config.toml
model = "image classifier"
crop_scale_min = 0.8
layer_scale_init = 1.0
parallel_block = false
loss = "cross_entropy"
residual_init = "scaled_by_depth"
beta2 = 0.999
decay_fraction = 0.4
Rows from block 6 of a small image classifier, named by matrix and row number. Rows with one number belong to one neuron. Each number is 500 + 50 x the weight over its row's rms, rounded and kept within 0 to 999. All counts start at 0. Numbers have three digits each.
After each neuron's rows are labels from the 100 images, of 14976, where the neuron reaches its highest value: "responds to" is what is common among them. Only what is clearly more common there than usual is listed. The data: rendered made-up planets. In brackets: how many of the 100.
# fc1: MLP up (model.blocks.6.mlp.fc1.weight, 768x256), inputs 52-103
# fc2: MLP down (model.blocks.6.mlp.fc2.weight, 256x768, transposed), outputs 52-103

fc1.757:466594565542524526473492468517494602449425526565419525471501478553440503524457360583573465509467466453496538510529530491487459526464560507509463479440444460
fc2.757:455493577567492610586509478523563438550526563499534524511497583546490473586469503510461525426467520424467487462466476517484479580536507508486431483540538548
responds to: full (61); cracked ice world (56)

fc1.587:476576504576532549558470485546490500579526466534555450480491445434458470460486517534482513496529409526524594494457504462498536509548493560466466500474474550
fc2.587:523520455544573456391533572491550590458501445518474537503476520467505485548470561446517536512487490568482608467419534457441505474539548631535546439536539527
responds to: polar caps (96); cratered rock (55)

fc1.652:541502431482561528391453429431557556536498502500603497434430425542494473591454501532506535488473560394577590452479457488513477433457452508539417447515389529
fc2.652:459479537583466474500487434492433379470533443505472524435537518431535533480537487555526452458525445545474448497533480527539522498498527395502493501441465529
responds to: banded gas giant (100)

fc1.432:506546485577516444556536514490475392508495444531454454487432484512438515553471541472467498445538504558449539463501542568574509435463493514468514459551543588
fc2.432:457552442395525527557497501496516523526486478481490464486488503435561518593502354475495533440530527475502465488491407578548452516568510440435453543458447461
responds to: gibbous (51); banded gas giant (45)

fc1.558:475539547500419571423542475555442520492457463540516444454504521450417519469572473549509516422594492431475517472505409597474457490435435462445399501521547518
fc2.558:519505455450521526469428528428471478419486554582464558565481458544513619559479514457516498532456486410474510599459438489435495471500557620475504452517513455
responds to: cracked ice world (40); cloud-covered world (35)

fc1.136:482497601462488434491492503534516542493380520489487556495528457553554417448454418489543484543451512493508586493511504516468413574452605554399452537517463463
fc2.136:525554513523492585496540459525500467492560523467471503514511511506494517600431523573459550445564478439432453534507524544479482527523458480481477465457521577
responds to: cratered rock (76)

fc1.143:585552377525495498395521593522479510450439478549484490566486545459476499457521516460537502380486517412459443503470560550480481426475440510471537469579535484
fc2.143:488551524417444508446495529584537476607531484543538516506460474464374441457530587511438590525480519525519496483474496499465444554566461545503512459495497464
responds to: ocean world (53); banded gas giant (34)

fc1.392:448507411514464517456381471596447601547546568469447600503503503466537560536427553501499466487594584507529454496458485390632512516471456493478491476520536415
fc2.392:546391545449501530457480469366505388528481462550480496456554443512469451452541418526523468521489485618557507515519511461503597462365533460507467456556518446
responds to: banded gas giant (90)

fc1.87:492547480514528439483467482421460555514552444520367459421533540477518518435523526461566517461535553565586592471483528522475477403444484612494597430453540511
fc2.87:510491467494629499470454487508513546504519502565506588486531525481539478494514509500439511539531642535546476513542497579458513570530495532510464487468513511
responds to: crescent (55)

fc1.278:523547394413505538437493471511492578543498544488535481465500467476527488399411579474538537501518436462460483543500534449459461615504445595558484518504455423
fc2.278:513433521621502490523512544488487461447526550523506449445461471548458609441434402478497429523530461497562500483590491460549410479506474453449560556497524530
responds to: cloud-covered world (95); full (64)

fc1.298:482502598524454433455532480505592453452468486452529467478547563390489402524458476419456440493508488508418383525488601549526563355454419512490435539501554513
fc2.298:473503476500495502528543485438544433568521595515500498625489469599428520477433496567558460540526516456551460433461499392524501645483588573494463485455473530
responds to: cloud-covered world (93)

fc1.145:458494485574460453421491454527535504551503516475512473518451557525525477419521452466493486466557497416500562537405431422514522540451524528525507564588463538
fc2.145:476517500484515582572514472539533602578591420475479500519526435475415542617526420505557569496513583467558504432487421522501571472501463523494461512487477484
responds to: polar caps (91); cratered rock (85)

fc1.469:576448487533446351508539489559535526440611450511454558445479582506558514554435522563513543496635466493439469431529650469470451476445449557492370430472459459
fc2.469:474529477552450517450472535570433612479523438467504505535510510470571673564515410534491518562505597486530461473498489563436536551451475487466379425444455464
responds to: ocean world (57); lava world (42)

fc1.582:460505589528493444548578513500502536573517506460389488497513498456485493402504501507520487563503440528525462549422527409489462535472539467495410542513424424
fc2.582:500433440591542549531551526512502482501478488573521451485476530452459491590575518417512489568437539454441501439497555535462554397502338471501536508492541598
responds to: desert world (87); full (52)

fc1.19:414547424511499537491481414415509456535566473507476444400481558525473478524465541599484590491410544449552579480507462531550438539467545438549463509489474510
fc2.19:512517549486614452494472415503479488543428485506533474501474504523546524469504466483403505485541549480434510532442477525475461572501367504506473542501474491
responds to: desert world (92); half lit (62)

fc1.439:536463441440490475557576368579493486351576433507478554521473561571566456481465483519443531476489396433583567500472574489483396528510485500562488554440537516
fc2.439:523489509459478491564407544515502559667473535503529482526482500493487603533515501469505511465402492412476477455521521521580527376539462504564469485513440456
responds to: ocean world (100)

fc1.616:464505494566547493399434445519570435424525430444390515412513432457610417468586566500517410435440544463511500456544451522560386424496472572472501490538460503
fc2.616:504571471448612566545547519468472523462519524570475461536432563470494490534559434467467394442476476474525492502505469455517489465481447385493403492518519397
responds to: crescent (57); desert world (39)

fc1.349:611602465608518437497508453575506439559388513458609431532404441530536561497518416592432495468435491487453476532535516512584551563442494487581426520500434506
fc2.349:397531480436504577562455453509535509461511450466472535587553458419594618539486591589469511497557525569508475465538483506535489589616513573491517482498504487
responds to: polar caps (57); full (51); banded gas giant (34)

fc1.362:479435605474562434485443488395497471542565522458561517472535530468490448502468442524492481554522484376451457499469512538639526554435471500521480519549505493
fc2.362:485468524471412486531572487517488499447540484513491524528393500535578492488622315487419514514490551411380508466517507530519558485478504600528433456454505400
responds to: glowing rim (85); cratered rock (65)

fc1.621:540542487520500478581504501480387489504586489494521546489479534459580492546440525533293537515450417474498433525480425512479510538553554451413471490556487526
fc2.621:490484519501492574468575463452506488451448470473535563574489421401515405463445539489604494514545559548493529512513501502515457351523536490556531497556411508
responds to: cloud-covered world (67); half lit (56)

fc1.235:546550402429520404595460457485453538421505418612435582591565490511514463493394536502426576493473445535498558470463496528500473534480463479513546495523472542
fc2.235:469593528571472578450522556505442384587476488418550530423516560525408557449390490517513438498527544523480498413503446440504499578494469479513433471441452430
responds to: full (60); banded gas giant (52); cloud-covered world (48)

fc1.177:518518475497563527491425464530497552503599437491430535520538434508516622532508512458538499504532504573506479462514435596559454489466490590507364521495439518
fc2.177:467571442487548506520516503506519472505538523503510459488517485544529515587510420541492431492528554468512500434529377531495480392467542560459442527385481473
responds to: gibbous (54)

fc1.364:475496440461513496478495500426470517574452547569468468433522482536474532437538411493469509469466434473505486592517519451452525461470489583524465453547497524
fc2.364:478501474554503514516466454448415536477482467413491551489397556452431539471435423520492478413449515500502503504537516448492543453521489440569506500478621527
responds to: gibbous (59); cloud-covered world (44)

fc1.197:522501553492527458503425452448473587454421455501451519499532460526476417431487470562521517584485509477489622490508529505469371559443590460489511508533470430
fc2.197:495494573548420593575499516530556519494512499548551442531466566483500374537488542529454484426536560437474476522450541548477555535560548471497461578491518501
responds to: full (57); cratered rock (53)

fc1.262:564438423469515579564532512544473483478497435592428504516453503494555480574431557487513527539446463512472567459481471499486505477596531436485514454475439563
fc2.262:336467544516500427448475437468408413589573513438517432557499490497441509504387472547502445542462437563392504513528491515526505447518543443541457524529419543
responds to: lava world (41)

fc1.8:422494540356534435533496471511424494432478459470537509574526455500506454447458506552506481573483428483556495485526573484463473530481484491596557520462440549
fc2.8:440520499458401603471458523477469503551575493545534565518420506504465512486353444494469457506529529447468509399501483500475597462572497562531521536515494405
responds to: full (58); banded gas giant (49)

fc1.159:542535576494507531491445563400491457463460493536417469560537425530538553489477502459527461463522415472494495448509566460486600494525518490444484535539536477
fc2.159:407455444478604480589570483576486510509565505491514464399456448495490544390541459517505529501552534530426493533458474452517521537476464578444464468415535477
responds to: desert world (99)

fc1.51:449557626548507539544510411481514515491504555512481468474501548503550470476503487557482572571428473434495454482524506564453510596449368511510508492474404541
fc2.51:518513502533479359497529478526507642506563453530481539525489485561492511525535514520518463558484542452435480446506460487482552487497455542489471518456557429
responds to: ocean world (99)

fc1.266:379457397503492381497443498494494524480533474577487531477453551540552507502468431476421507538542571491502521498550545481544410521520544473553496537651468463
fc2.266:515439487557457602519490547517545606610494437424509484546488507503491505477363601458435486573454399597500516530586522475495506377505456471494592489482516512
responds to: rings (91); crescent (54)

fc1.672:446478525483536523491453462547446493559533538479476559508510581575559524481585471488528485499431422463545446476482536571433437449552497459517465530433428505
fc2.672:495540536424466358530608597442571661370587481543518549604488461456538495510476493545481475468533477524494531505527540433448436434491552485423469445454565527
responds to: glowing rim (78); lava world (35)

fc1.684:506523587538496554544456501510495478373433384493474513512592492444549505497440441478512487429445516527519467416556508519459524509512466487560466557526546410
fc2.684:497448517460580576477572449414488511440512472568536582498485503576520445443582431524490505467504530399434443564532552456441546535522496573474518448423496571
responds to: polar caps (76); desert world (44)

fc1.279:464519496494527470536491442470480432424489541438515428473465498500531535563481476543496558480434384523418513496496509478511385595459472571498466544473443448
fc2.279:525467498551506446485562505408517533523460479510527464501465534523546563576473503529508457425495508447591486503505530590540486518557464438547522517531507435
responds to: desert world (84); rings (63)

fc1.9:452554508573469565468526499522452554443465541498452475510478577526497471539547543524492446484461610562482476513438537559467553530465503595531648465482620524
fc2.9:412547441474434463563470497540466514545554479528527520401509537455406598506511428576475575548484483573476474524512566544480529424413494499538421465535512456
responds to: desert world (44)

fc1.142:472540560585424476503590501450487482513414508509483419460477446466444576459493461495441563412578453577502503494507541448495557455467580472432441534556475486
fc2.142:463474391429510577511387543542438463534543432474537508515512542449438530574547486519576415491490489500493502573521429524537517464549382496485478446441504505
responds to: cracked ice world (40)

fc1.347:524581409491615561415485452556583491595501553424465488516456466514572506391524505496511536468487459397481501475512488525605559458433408507527422517497471556
fc2.347:400524423433522509507469526475473480591531472531523483379444525419449519547604456501427450487462495621467477598528461496397560501443463544476503460499529386
responds to: cloud-covered world (36)

fc1.345:538538487487526462436614502494404538584521466448516493471496534516452526497423420484477520470531555492404537439495584463466504445366478530456465364474576492
fc2.345:412469458476500525578466540580440377583483550533480467573512488503516463483499438539482547459457582476488480381460581444452552522440508541464414523499464445
responds to: cloud-covered world (70); full (57)

fc1.217:449385597519433442437475448547444507508496534477482441448440476414497488460505546434512480511462444485595401528432528544483475458494484482431437493563443486
fc2.217:486534525544483431457532510532495429586563478483451496479515575505485499506588466510502495454441488453481470535467441489467535475545536643479504525562544410
responds to: cracked ice world (59); cratered rock (33)

fc1.760:529524525461469470515478558502526531423476471388551467431477472475603460528550563478485525535455513537524468523486494544506549541536496529465495506562446468
fc2.760:533536517542487575494569466484484519603502524453529502456497536426580561553383487478462481572494424566564504388549572491522500452411300435566522536497461564
responds to: rings (90); desert world (69)

fc1.223:555607477519478482495378454530410457558549567432518539601502485440595590482495497519494522553482604466446480498452510498547540469429526512499416454468441497
fc2.223:474550507396494442541503488478455452488550499462446527452530538534454481508546384488435487516462496501440519464622451538512523450502483577443526451478480442
responds to: glowing rim (68); cloud-covered world (56)

fc1.79:435536470424581503517472366524500531492474437526570509439442543477508511511495465569506501614457489404475409482481553556582456542404503586535480513467516405
fc2.79:571561511501503355400479500527522501562506503472497531502558523472555549547527485534529518505527474449445509515499489609503538486587490447484409446507558473
responds to: desert world (41); banded gas giant (38)

fc1.692:520520515499458437516491520577580528402474458502484517463526487544464459461513507467545445526572448580529465582534520471465479539441546422534505549457511571
fc2.692:521506495550523476495500485473470460537565576511567557453479538490505429542492549515493570562521553479355526474511542423532497487418396513451518531491452506
responds to: polar caps (59); cracked ice world (37)

fc1.10:449501516550507475499451445508550380519567528503427408480521378368483519547462448511477524444588483501441482426454479446665556410547454512464560427505532453
fc2.10:524484574460476579577514589491531546488451556501492429490537502462607453461508489426571499491479514481442471542479485500484506484491543448502459511572517522
responds to: cratered rock (64); full (56)

fc1.630:481503511459528459531552505541580507476506350556470665588495513464487541559527386570466566565417508533509436455468574560552585446459494504514479396471490459
fc2.630:479574496501424487476530437587498587447521469491541462495615455575597417482483305544469484476440569515570489459551510603435548440454626508518449511456476596
responds to: ocean world (95)

fc1.660:417459453554409483431485551478486461443532521458551565541467587497547518532454470490516459436505442542490424469462605424519443481544452565551509523533578488
fc2.660:570485485427517604463505396555573552458485451542560506538497493475385443477466458489507587489542522414496513530474401533523463492549536479461381476447497580
responds to: gibbous (51); banded gas giant (44)

fc1.340:492509466505547512528481482498444509430561445504430380494512452517474473410546551496587497543525464565538478485522510479472471439515528582531630465460531547
fc2.340:507496512543542445484447551523596502544537539505516584437504523549513522475459571487483511526498575482465465526529471550487508508527446456456487483504557497
responds to: crescent (57)

fc1.526:465544532441465500456481490528472506438520402498400509501515550549501427469558497484581485517478540527492496523485627413471485546403422406471456444437550473
fc2.526:432450519501541495494528549514496549536454476509491454542426550478530544470470484459469576485498472461434542501523496507475531419513495417477528501504444538
responds to: full (63)

fc1.473:472495437354482436550397480548491480428482543595497510479504406520514443493450435502470539471491532483488506495475505582547578495497525432514479530504479521
fc2.473:508567540498540517535517511514507466517502536440592489537528553464487547516498454516488526577458464496396544584503588482486449456469590576541535487450526490
responds to: cracked ice world (39)

fc1.358:336558565430477475459494479495460518485520483559502550463545564475560469495529460464412577486531510522479513548515428491559508538504534421532491506544519420
fc2.358:529506462497456542567450555451576486526505440418487504453515484502514462548442501490568475550500462589530537509473496520488502460501500465508500599514553505
responds to: rings (70)

fc1.190:427487639295524469497504436507483479515418523466518480465572494504498466434450438517465528544479594433490466483378532513526526536541471499545446556465449523
fc2.190:502490546495522551462509517530482456446555459559491523547508571542527490558554268511437495528484519431363497461530546447467582487439586585543509512409557415
responds to: glowing rim (74); cratered rock (32)

fc1.450:499539564518472502458497441452500384504376556533532493493454495584514469566491560501464469469392555407508498512525501475549455502465455505546522523445448521
fc2.450:502612471413597611544482532508512528515629454446497498461537478448576570554499384531569523550480477551512503546405457521465532465578468510489485463564526440
responds to: glowing rim (68)

fc1.465:518405527464494435593550537416524517420511520360516517529482463472485510612464538411476459422573473467486445463533540504461478610525440497442516432516552612
fc2.465:451433455392441572543482472492483646462445464515511530518472506395403579486501445627450569451475538533517531544441446477508488517475447530474455513452480481
responds to: cloud-covered world (65)

fc1.327:483573487507468509509436472431440432521568474508518522477477480478518492538477437464546483471429456575493532500402487516604504497440506509586440483597515452
fc2.327:418455468473453529493475438530499529557391488576568534416489468519521578456415438515422521491606509449413478432555524553520445535499474472486512478548458505
responds to: banded gas giant (72)

fc1.75:438425546430472431436436550453418562553433560440400504472541521526541430527560548487519587517513492513504482509470480493488507480473488516492512494530503515
fc2.75:545496465559441491573466500528499441439467412598528448431455578544498584483550481463455438509475506507510531506522544497501492533470446504442515432512547466
responds to: cracked ice world (33); banded gas giant (33)

fc1.53:521518482625604486534476482474464585508540426526451475592532452419539538466526486500509527438511537533595533555455413495584529517511485631508577483489507440
fc2.53:448573432460628438511452509501466532432542534522447423465444545451505507502511561516547524510449525460510513508561485530505490531419451500391417463512495532
responds to: polar caps (99); cratered rock (83); full (57)

fc1.675:545504567487508460515486479567476455496475490494429394417565482584496517538523463514474531559489355454537486583512493506518527497473521509555556522505541572
fc2.675:478483444471564500454437476459546492516574469404474500500494563459520504453544478546460458572449521588493495560578393526453559526489568437432507539557501525
responds to: cracked ice world (59); cratered rock (32)

fc1.265:536447568433455415493410485497525425464503454519446505508474523560658451471531465433529471472461504568556543513496486516524407547481396639551533483498531491
fc2.265:503482375445594548522645572545578593582461548496557523529445465472519441514460542577466525525516506473473509433459541507526442483584425442502534491493460392
responds to: lava world (63); cratered rock (34)

fc1.208:616552486477434497345553465515423474458478448514468452478487472509543462532492475526494443433477460531518454385442558454625425454579488503453532547560459467
fc2.208:458458619461506476543553534339508500552461511470479445381506519582474565492515616539437522452465484484515515482466530500455518514571517454524454480520494411
responds to: ocean world (75)

fc1.740:553536635454584504440404503422436505499478487577499500513501546499559526488422496473435474483507489442525496470487473570491486565503465542507489527550488534
fc2.740:564562474436398446527536490567450475570551441427570486480423468482503544471406529447471624507410467489538560488552519548461418450533572437480584560508515593
responds to: cratered rock (48)

fc1.74:562460549489481498474469541545514472364475473461510499449538450501505556429485484512494401495593397543519428528530584526507448579415560435510531480424528517
fc2.74:448473439462495479528516519530467437575590534493528491529409596501507473550490531578481552584438531484417511476511450476480499521549435503477466510514524459
responds to: cracked ice world (82); gibbous (60)

fc1.23:500520507480442464516460508616472436500428460479459473447555503531491547528461534460496385511586356531517442494527443465463502539461549436499510505504490507
fc2.23:483450503482472471534482459448509457503608518488551461451482585493511421513567532589452583556425569571465507542584467495453506611555443482479494518528500590
responds to: gibbous (56); cratered rock (50); cracked ice world (47)

fc1.180:480518448549538573485458510482483429517486530524466542548516485458528558515486565478432537512483431438501477558427472557573535496503473505487490503537485542
fc2.180:446591529341470562535498429446435486551553458509511529536512432461480434506572515544482533526548454506487489520584408598501500437512455576494470509551556448
responds to: half lit (81); cloud-covered world (55)

fc1.437:511535582434500512460527539509472511442473432472466561550478517540367480507552466469519416543528549598442448490460547410559443466467491551514464394448546464
fc2.437:477409479472450437517542537584507627532449548498537461520579499480455484440487471529433559523471508436521538502505472451432534443478449461508439480523482514
responds to: desert world (63)

fc1.585:498557476435445435476464489516516428467529472568542582513503518542431558458416490508423394483461523449564424543391526445453525502477596503493458584472521529
fc2.585:525517458594466472508564473520452543562514452434505409519471510446528528579461441504551623553502496593521528492493474523437509559502497473566453433496442593
responds to: banded gas giant (93); full (58)

fc1.189:448531458465507491516427497469515604471485510480540549521502416582552443438495506442420512573659438470493440563492564498619464509566474526483511537530436486
fc2.189:464523444647564604567560491589558472570506524497537521494474550524499558405408490460460473489459541479503442443480420477541508529504596456476566510487485441
responds to: glowing rim (84); desert world (49)

fc1.202:505544433643518437378444523528506520533512472442466502540596556425494535380456419502473525478592509467489482468521508503542514419505395539523434470565528427
fc2.202:441471516481515432474496504449564434638498542527486472515449492484376551487525639532541577626502535483446461373533480427465486583532544515512520470575449429
responds to: ocean world (78)

fc1.209:528525491598515512458461475529538484530582414549446456478535503457445437473524538459492475538472469459500587405473530545521445599449539485487507463475488507
fc2.209:434513534517465517498533447531440524439548428532587475531482542432486498492461558502476458517510495509524449548443468505402407399546504507474486562514512489
responds to: gibbous (65); cracked ice world (60); cratered rock (38)

fc1.376:412528580549442395489522562500472508474494426529507468499542413437421482567519464455528389500538468443411543500439524447546485518535528527522599463510536435
fc2.376:551485335476506544543513442517524571440519550437513450418554496428513482559513439549424471442500536548467505598501403510511561419548567502501390514497454492
responds to: desert world (39); banded gas giant (36)

fc1.634:462490610432449516602427464473518469437529424520475489502518518472550514513538437543617560502450442471469428452474571451567495578481541465527501447508498542
fc2.634:479506431464425527536453552504535517545452515468561458515465468553480587497408512487445451559485505505410471530496484561423545301471544581565540566509523396
responds to: cratered rock (76)

fc1.422:458494511480563443500461546452496548499461467475402484537547442558433504555468551511452487490523566453573489546418545600471532505511474531418490495534442558
fc2.422:465466543558470545464481431488480503460413559518620493449487544493468440456446448431589498489403408576476450520559383466457587408426559488572549483513500457
responds to: rings (74)

fc1.86:504542375605458386484565469515494462466477534487461458531455426535460583459465526454514527470518534537467506484422531447531500563438557434524559515537372476
fc2.86:492498503544510469540489402539551465565495504501511487444571561500440420527476462617485465519436515583506452487564466453526511474486512566483413480459559491
responds to: cracked ice world (48)

fc1.536:519556472591568424504437546430520586616544476557499488605555496506593509539488473476528549512491503550556558490443428506534545465469486626457575531513485430
fc2.536:465530486523636436515374540549473481544545543522486509483406586529477406529472574536568525501480523504492514498518481494500507502431428525439463444554517521
responds to: crescent (64)

fc1.154:460504518534425480418497537500454508426385415454417414464568486569482535610514484510464487554487530529481472450539551484592502531406601360563568511412492452
fc2.154:524458522475511554528513470530489511474479492587568527502457575456525519490494545592463474574436519582497478568514454619542483518491570470502472551559429415
responds to: cratered rock (62); cracked ice world (33)

fc1.492:492517477368522401546399485462454547513492507533429561432498434491537537509467503455578522530459524446553571494473517493428451427548498485499472500464385529
fc2.492:476447476549458516487493484521505363520480502518524482541445582432447600482456571494509427426492541515519424440497435395472501461450578562522467427497509575
responds to: glowing rim (73); lava world (33)

fc1.607:555476513467463406453494514462526476439414454504446513623582451465463563483445461469597473462589413503509566424482551428533496512524477503552501514443470502
fc2.607:461470487496499415550478506609492558443441547472503468502572470529554562512520481512445564480533492527459487620468551556469578444599462527519463450431501484
responds to: desert world (96)

fc1.355:521508532465484410475538557555446510438390504518452607468500428566563616523523480462565505507509474606488536496491541531440499572559480520487471453471527473
fc2.355:418474465511513442602459430471412535421540511487473471469452550508436566482501503485440504590539518613364449582543541488551450475577540460477454479498561473
responds to: desert world (76); full (52)

fc1.411:463497422399496469485450484587455617496574529461487598557521481429575573480548514474534425557548574520523464533501516407578484464437447515465491493591496415
fc2.411:541396530539517493449565510429489429526504505503437516484525496529465518496526487515500478472506500616564474542498524457460536478346458520515500507486456433
responds to: banded gas giant (95)

fc1.408:473523487563517546482500456549513474477510487444487438481488489495484469509527497472546515573473532419547549537496445592511494475431354446577539474467432476
fc2.408:508486524574473486437474396488509476554648521510488517534526573553578499548499510503478507530509427507403501586491561477492436591567475501499350557495508420
responds to: desert world (99); half lit (54)

fc1.758:515549522517427490492449521565560450435479498462477560461543500495468506431478473456505393550598439522517499553578535502462465558436543420529526507435521523
fc2.758:495490537516526532495537510513475450505548539545579587499474496524546431558522544485447597547503487557362495457507487423493463508477439553470521569549465520
responds to: cracked ice world (62); gibbous (54)

fc1.383:491541517557524477516466504449478538594646478547477494606559438422581483476497348504448547500396551419493506516456479496619566429504503596455517479552528418
fc2.383:481540469447552498535480513426549393443556527499450482457394558433463478513513555539543563467474498504407499528468539463501529434485485527461471423560511521
responds to: polar caps (98); cratered rock (88)

fc1.716:626535589540495475448354511553456457518482517543533485439497545440538541522490569504392506398476412469481534496528475507396527567498434536503455450529419458
fc2.716:488559459506535417590590515526491454607514506443528472548490500522532517522446490449465566472451421470580526505526525534441503481492511475498549491536552568
responds to: rings (78); cracked ice world (76); crescent (74)

fc1.576:572543531515534463542414459502516457528466421474486431526418471563463516452467479548547573522382449387374498573473620423524574484523487498440589472424477497
fc2.576:476491459405508469498522505559481463630451541558464479536461470476438463437497505524544496463539615466520544392530534544477484462518512438435499564541582452
responds to: cloud-covered world (93); full (53)

fc1.326:473444481517474355559456431508565446533526506561501548497457534507521547484455447493477503537606555436481512444489543502512543409425549593566325483438535498
fc2.326:468544560430442532497454479516568432491529531398514431511537456483567610461453485568476553481443539460485494396524465509459587580485561565523531484516569515
responds to: ocean world (100)

fc1.550:577488546458457516507481485550510443432511465521527382595529487509556493570468522611494503479439456535447536512499555495528487446522540465500403525475502553
fc2.550:464438450564421456451467519590439517640495455510512479463458534421452559499411499518491531571461427504500478535515479512521504504509435448525472480565476431
responds to: crescent (89)

fc1.677:483581389440522541578505513499510612416510541442530600567474501453524509483475451505514484501531488510443597444520546498549555446468567463474500563513469497
fc2.677:551536511512490578499543513452545473531504525561458542560556471626542493488493524535472451446527467444593607476481550402567515545519544486565566570519454499
responds to: cloud-covered world (97); full (57)

fc1.442:483517464458460474459448454435497481390480455464418565551527487490526487429491411550539422453503529469559660380493512579535515528519532511542445553460517484
fc2.442:476571443458576535540459393434539630465440475525557525500500564497542533446464431559478439474549512531425464516535460534427572567551486496486431518438429548
responds to: glowing rim (74); lava world (46); banded gas giant (34)